{
  "encoder_arch": "convnext",
  "model": "audio captioner",
  "dataset": "single notes of 20 synthesised instruments",
  "train_examples": 78125,
  "gain_aug_db": 10,
  "noise_aug": 0.01,
  "n_mels": 64,
  "hop_length": 160,
  "input": "log_mel",
  "spec_augment": true,
  "win_length": 400,
  "tokenizer": "word",
  "vocab_size": 104,
  "encoder_isotropic": false,
  "encoder_norm": "rmsnorm",
  "encoder_activation": "quick_gelu",
  "encoder_mlp_ratio": 6,
  "encoder_inner_norm": false,
  "encoder_moe": "top_k",
  "encoder_num_experts": 32,
  "encoder_moe_every": 2,
  "encoder_expert_mlp_ratio": 0.25,
  "encoder_experts_per_token": 2,
  "encoder_shared_expert": true,
  "encoder_patch_size": [4, 4],
  "encoder_conv_stem": false,
  "encoder_depths": [3, 6, 3],
  "encoder_widths": [48, 96, 192],
  "encoder_kernel_size": 7,
  "fusion": "cross_attention",
  "decoder_width": 384,
  "decoder_layers": 7,
  "decoder_norm": "rmsnorm",
  "decoder_norm_position": "pre",
  "decoder_activation": "gelu",
  "decoder_mlp_ratio": 4,
  "decoder_head_dim": 64,
  "decoder_fused_qkv": true,
  "decoder_bias": "all",
  "decoder_qk_norm": false,
  "decoder_parallel_block": false,
  "decoder_inner_norm": false,
  "decoder_drop_path": 0.1,
  "decoder_positions": "learned",
  "decoder_cross_attention_every": 1,
  "decoder_tie_embeddings": false,
  "residual_init": "scaled_by_depth",
  "optimizer": "muon",
  "muon_scale": "match_rms_adamw",
  "lr": 0.005,
  "momentum": 0.95,
  "nesterov": true,
  "orthogonalizer": "newton_schulz_5",
  "adamw_lr_other_params": 0.0016,
  "steps": 12200,
  "batch_size": 256,
  "epochs": 40.0,
  "lr_schedule": "cosine",
  "final_lr_fraction": 0,
  "warmup_steps": 2440,
  "weight_decay": 0.0,
  "adamw_weight_decay_other_params": 0
}
Rows from block 2 of the text decoder, named by matrix and row number. Rows with one number belong to one neuron. Each number is 50 + 12 x the weight over its row's rms, rounded and kept within 0 to 99. All counts start at 0. After the name is the row's rms in percent of the matrix's.
# fc1: MLP up (decoder.blocks.2.mlp.fc1.weight, 1536x384), inputs 77-153
# fc2: MLP down (decoder.blocks.2.mlp.fc2.weight, 384x1536, transposed), outputs 77-153
fc1.1488 095:43 50 61 47 33 64 61 49 32 47 40 46 42 42 64 38 51 45 53 60 58 40 39 42 43 47 42 42 50 61 60 43 55 37 55 68 43 55 56 45 49 49 40 55 44 46 43 52 45 38 42 47 40 32 47 56 48 41 28 46 40 32 49 43 80 72 53 59 63 50 28 51 38 57 50 53 66
fc2.1488 094:66 57 61 63 54 56 43 43 50 58 52 43 75 40 56 50 42 60 51 60 57 51 71 49 54 82 62 39 50 50 39 65 63 40 43 54 58 58 54 52 72 68 59 58 41 61 73 41 64 45 66 52 41 55 66 42 41 57 46 58 48 62 67 58 74 61 37 54 54 43 55 40 32 51 64 36 60
fc1.1489 087:47 57 43 55 57 55 59 53 37 47 93 50 64 39 57 57 53 54 49 43 33 62 55 43 73 38 52 57 41 55 67 52 58 64 47 57 48 52 46 51 58 57 43 45 37 49 38 68 52 56 57 31 51 54 28 44 42 65 44 51 73 67 41 62 60 62 46 51 67 22 57 75 71 72 48 54 33
fc2.1489 084:41 61 70 49 32 43 34 47 42 70 29 73 38 59 55 39 51 41 41 78 44 62 57 47 48 86 52 56 74 43 42 46 64 58 38 34 67 56 65 49 41 53 52 52 64 50 47 31 64 68 71 64 47 49 55 55 53 54 49 38 23 43 39 59 38 50 45 42 52 44 53 52 50 44 66 59 48
fc1.1490 127:54 57 43 58 62 40 47 58 58 55 56 54 39 52 55 77 45 28 56 51 45 50 47 54 53 43 60 48 51 61 53 44 57 60 47 37 56 60 59 61 52 46 53 52 60 80 49 40 35 30 50 59 46 70 70 45 54 67 41 54 58 63 50 44 59 74 77 43 62 47 47 39 34 43 33 34 46
fc2.1490 118:57 47 43 56 60 37 44 51 39 48 50 31 70 48 60 45 57 47 52 61 38 55 70 37 54 55 45 46 51 62 32 31 40 43 58 75 57 69 50 40 60 49 60 61 48 41 52 37 38 51 39 46 52 42 51 47 55 48 70 55 61 57 47 28 43 57 49 46 45 55 38 19 52 63 35 49 42
fc1.1491 145:16 60 48 33 46 48 42 46 59 68 73 42 54 58 40 38 34 37 51 58 53 62 31 56 58 64 36 42 47 53 48 51 65 59 63 51 53 42 54 42 53 56 68 52 65 48 34 44 22 58 39 53 39 66 54 49 51 44 32 50 47 49 45 66 64 55 42 55 54 31 64 54 51 59 36 56 53
fc2.1491 171:54 43 54 47 66 46 35 50 35 43 35 44 37 57 55 40 54 37 53 58 44 64 62 60 37 47 62 41 60 36 41 63 53 16 64 50 76 43 51 45 76 51 31 27 66 64 51 59 49 47 39 33 57 65 67 40 39 50 62 24 64 64 32 66 37 86 46 40 81 51 50 52 49 48 44 56 69
fc1.1492 113:38 53 44 37 55 74 28 58 68 20 24 47 38 71 60 46 51 43 41 40 51 34 46 52 64 49 56 65 23 66 62 52 41 59 46 42 76 65 50 47 28 49 58 41 40 38 46 55 56 40 30 63 43 73 34 49 55 63 64 36 42 55 77 62 53 46 55 46 61 60 51 52 50 40 57 39 57
fc2.1492 119:37 55 50 57 53 53 47 32 42 67 72 55 51 55 43 69 35 54 41 51 49 42 48 65 40 39 48 36 51 44 53 47 47 45 51 46 46 65 57 39 69 75 36 40 51 45 43 07 35 45 60 43 20 58 57 44 43 54 59 83 63 33 33 50 39 59 64 37 46 59 38 42 70 35 63 61 60
fc1.1493 090:62 47 66 70 59 66 33 57 46 39 63 64 74 46 67 60 42 57 28 61 65 42 42 48 71 41 51 63 49 62 55 46 46 57 72 55 38 32 65 44 48 64 44 55 70 34 55 54 83 53 56 31 57 52 27 58 54 42 67 55 65 41 46 47 58 50 47 70 67 71 66 45 28 59 56 43 64
fc2.1493 089:35 41 59 43 48 37 51 42 35 56 62 54 48 42 46 60 29 57 29 39 36 54 35 54 48 33 50 34 69 45 44 32 60 62 34 40 80 49 17 73 64 49 57 48 59 63 41 60 41 33 28 57 45 35 73 49 50 60 55 49 57 23 77 47 38 70 56 57 40 45 48 60 58 46 68 55 52
fc1.1494 118:48 63 60 39 49 61 47 40 73 57 56 38 47 62 36 56 61 38 42 25 35 57 66 61 43 59 32 54 59 45 28 53 49 60 47 51 48 54 65 59 59 44 58 36 24 49 29 41 29 49 38 26 34 28 39 32 38 56 28 82 50 41 38 54 54 30 54 48 29 44 44 43 71 49 53 56 40
fc2.1494 113:66 57 46 45 42 48 62 48 46 73 64 64 29 42 68 36 22 43 55 49 51 57 61 49 57 42 56 43 36 70 51 53 48 34 52 51 43 34 56 59 52 73 51 59 61 42 42 59 59 35 49 67 74 47 46 64 46 57 02 51 46 34 74 54 45 71 62 54 55 42 41 48 49 71 43 56 42
fc1.1495 131:28 52 88 59 17 47 49 35 43 23 49 61 39 62 52 44 54 56 48 55 71 58 34 42 51 61 55 69 61 47 45 45 45 49 46 50 72 55 42 71 46 51 23 40 48 54 45 52 55 59 67 54 48 50 34 53 54 31 82 58 63 45 42 46 56 27 49 44 49 69 41 45 46 50 67 40 38
fc2.1495 127:54 53 44 59 57 43 46 63 60 57 48 32 34 59 47 53 77 19 37 47 57 43 62 43 53 41 49 36 62 46 62 57 55 39 36 68 57 49 19 42 61 31 48 49 60 67 72 48 53 40 77 67 47 54 68 34 44 46 51 43 56 48 40 47 38 41 30 40 70 55 46 40 47 33 41 39 46
fc1.1496 099:41 51 44 50 35 41 68 64 50 50 38 09 31 41 63 62 53 31 54 68 34 49 46 23 29 66 45 52 55 53 48 43 39 30 33 57 68 59 64 55 38 37 58 76 13 61 40 40 49 38 61 52 55 51 55 65 53 66 44 47 61 57 45 48 49 30 54 43 60 36 41 49 35 36 44 50 44
fc2.1496 101:40 39 62 42 68 57 62 40 63 40 52 44 28 61 64 55 57 44 22 37 56 36 38 58 49 46 44 51 67 73 39 63 64 58 55 24 54 44 59 56 53 72 45 58 41 50 54 39 52 51 38 32 46 74 56 47 77 44 46 38 59 57 37 54 52 38 49 61 50 84 39 44 41 28 56 48 62
fc1.1497 109:35 61 57 53 69 69 43 55 46 37 44 45 41 68 60 61 64 62 51 36 58 31 54 38 61 76 58 76 48 64 53 67 48 61 56 35 50 70 46 46 31 48 65 40 47 42 22 64 60 43 32 47 31 46 53 53 44 64 58 44 28 48 47 38 46 66 68 59 39 42 57 50 60 35 61 55 69
fc2.1497 117:46 29 49 59 46 24 59 63 46 42 42 49 37 44 49 52 46 34 46 46 43 26 61 54 58 66 57 43 41 30 53 26 37 38 70 56 42 35 46 40 38 46 66 57 44 59 59 42 47 29 74 53 37 39 39 61 66 45 38 53 57 64 58 37 38 48 37 47 35 62 41 46 62 44 61 58 56
fc1.1498 076:35 40 49 25 49 50 62 57 56 42 61 51 35 33 53 45 59 35 70 62 55 22 29 57 60 45 47 59 30 40 37 34 55 38 37 64 45 53 55 51 48 66 50 45 42 46 63 51 62 55 54 63 46 63 45 53 30 53 53 44 49 44 38 54 39 44 45 57 44 43 42 62 52 37 39 31 55
fc2.1498 067:55 47 77 70 52 66 55 61 49 49 62 47 54 48 53 47 47 30 50 57 41 61 44 34 55 52 53 60 61 53 50 50 80 44 41 33 33 49 42 45 62 42 52 60 42 52 53 53 63 49 57 50 33 70 68 51 64 54 41 41 56 55 56 36 35 47 31 24 48 74 59 51 44 46 57 54 46
fc1.1499 130:74 37 28 48 48 49 45 62 46 42 53 54 46 52 40 51 45 56 40 40 46 30 38 62 71 28 51 45 58 50 73 66 61 48 37 62 56 45 29 52 56 67 53 53 56 42 51 52 43 60 67 62 37 68 70 29 48 62 36 48 42 62 71 60 57 61 62 66 54 36 63 31 63 78 57 51 65
fc2.1499 132:80 42 42 38 55 21 51 39 32 44 48 31 43 40 50 67 52 51 27 65 46 42 63 44 48 25 32 37 48 45 40 36 39 30 51 50 38 67 66 55 62 59 48 33 65 49 60 45 44 47 28 54 59 52 60 71 55 65 43 58 46 30 57 59 34 56 52 41 51 66 56 42 62 67 55 44 73
fc1.1500 126:59 38 60 74 65 59 58 50 69 51 47 55 47 54 76 64 48 50 27 67 66 39 43 41 55 35 58 66 44 78 60 51 53 55 84 42 39 68 74 49 46 62 44 45 42 49 58 45 58 46 37 53 64 56 29 47 62 53 61 47 62 42 52 29 77 58 42 58 41 58 41 59 44 71 44 57 51
fc2.1500 133:27 49 36 51 59 52 68 22 54 55 56 38 37 63 48 50 42 61 49 26 61 65 40 50 45 65 53 34 60 65 52 43 41 64 43 46 43 49 52 60 70 41 35 54 62 50 27 33 56 49 56 51 60 46 63 42 22 80 50 55 62 30 59 33 53 60 75 39 36 54 52 55 50 43 54 52 65
fc1.1501 097:55 45 54 42 31 61 42 36 62 41 32 49 29 70 75 53 14 73 52 72 43 57 39 56 35 59 66 22 29 58 42 54 52 63 59 37 49 60 38 53 29 60 44 42 57 36 33 40 41 45 68 57 37 56 40 58 63 63 41 57 57 55 51 52 57 37 54 27 50 44 54 49 48 51 39 78 62
fc2.1501 102:51 37 58 48 59 62 42 36 55 32 40 61 49 29 43 54 39 54 56 42 62 55 57 25 68 35 61 43 43 36 70 42 55 66 45 39 50 61 41 57 41 66 60 61 62 42 34 44 72 59 44 44 59 53 51 63 47 38 60 58 36 56 41 59 42 33 57 51 33 71 55 54 45 49 43 59 66
fc1.1502 103:51 55 53 53 44 63 30 51 66 39 66 56 61 53 58 50 55 47 52 51 40 29 57 54 46 46 47 55 54 63 44 12 60 40 41 45 48 66 50 43 37 59 62 47 60 32 32 28 66 65 37 37 50 54 63 45 54 63 25 28 56 59 65 60 55 43 30 42 47 42 38 73 29 36 51 56 33
fc2.1502 115:61 60 51 50 53 54 37 46 47 72 31 52 71 60 55 60 50 35 43 38 51 22 33 57 52 38 24 67 58 62 45 66 68 44 53 59 41 37 57 47 76 43 53 76 76 45 54 56 33 56 48 47 75 44 65 52 52 55 67 56 49 45 44 52 39 72 39 48 32 58 46 53 46 18 40 40 34
fc1.1503 087:41 58 41 66 56 59 53 47 72 57 39 54 41 43 61 46 41 72 70 67 61 33 62 59 50 60 49 54 60 28 56 53 62 52 26 49 43 57 50 62 48 48 31 56 48 14 65 45 42 21 43 72 61 61 44 61 34 57 43 60 63 38 58 59 62 65 48 30 72 66 45 49 57 56 51 51 55
fc2.1503 082:50 66 49 48 74 51 66 41 51 46 76 59 69 45 64 79 35 56 41 45 35 44 31 43 35 41 55 49 55 57 70 54 34 66 57 33 55 51 32 33 51 52 27 51 53 35 47 56 64 48 41 47 53 49 67 51 46 47 37 56 54 61 55 58 42 57 66 39 37 65 29 59 49 56 38 56 47
fc1.1504 081:41 56 45 57 69 51 65 49 57 41 46 46 69 62 57 74 56 44 46 46 39 69 32 45 67 70 30 59 64 53 39 65 39 69 52 51 43 33 43 45 67 55 50 54 66 68 47 54 54 42 57 47 70 64 69 24 62 49 33 70 66 59 51 37 47 70 39 74 50 53 46 61 55 44 60 38 43
fc2.1504 074:59 33 58 60 41 61 40 48 41 77 41 45 19 38 49 40 54 52 53 32 35 41 63 53 48 43 43 78 67 63 40 53 58 37 46 60 35 56 59 51 73 70 39 27 59 53 61 39 39 42 62 35 51 39 47 63 65 28 58 31 47 53 52 25 60 61 32 61 56 73 56 37 51 43 44 39 55
fc1.1505 116:58 50 53 44 47 56 50 66 43 57 49 53 63 40 62 56 48 49 37 54 42 48 47 24 31 48 32 50 85 69 38 30 53 71 36 37 69 45 63 26 30 32 77 57 51 61 67 22 51 42 56 55 56 70 46 70 52 36 40 68 45 57 59 41 48 31 52 53 46 60 40 31 36 60 45 56 43
fc2.1505 099:33 40 30 48 32 48 44 25 42 48 77 52 38 44 51 62 34 42 84 53 45 52 49 52 55 43 41 37 47 48 39 62 63 25 20 43 32 65 60 40 49 43 61 54 57 37 38 41 57 52 37 52 42 44 60 71 67 59 50 34 48 55 33 63 48 49 75 47 40 46 50 62 73 60 27 58 51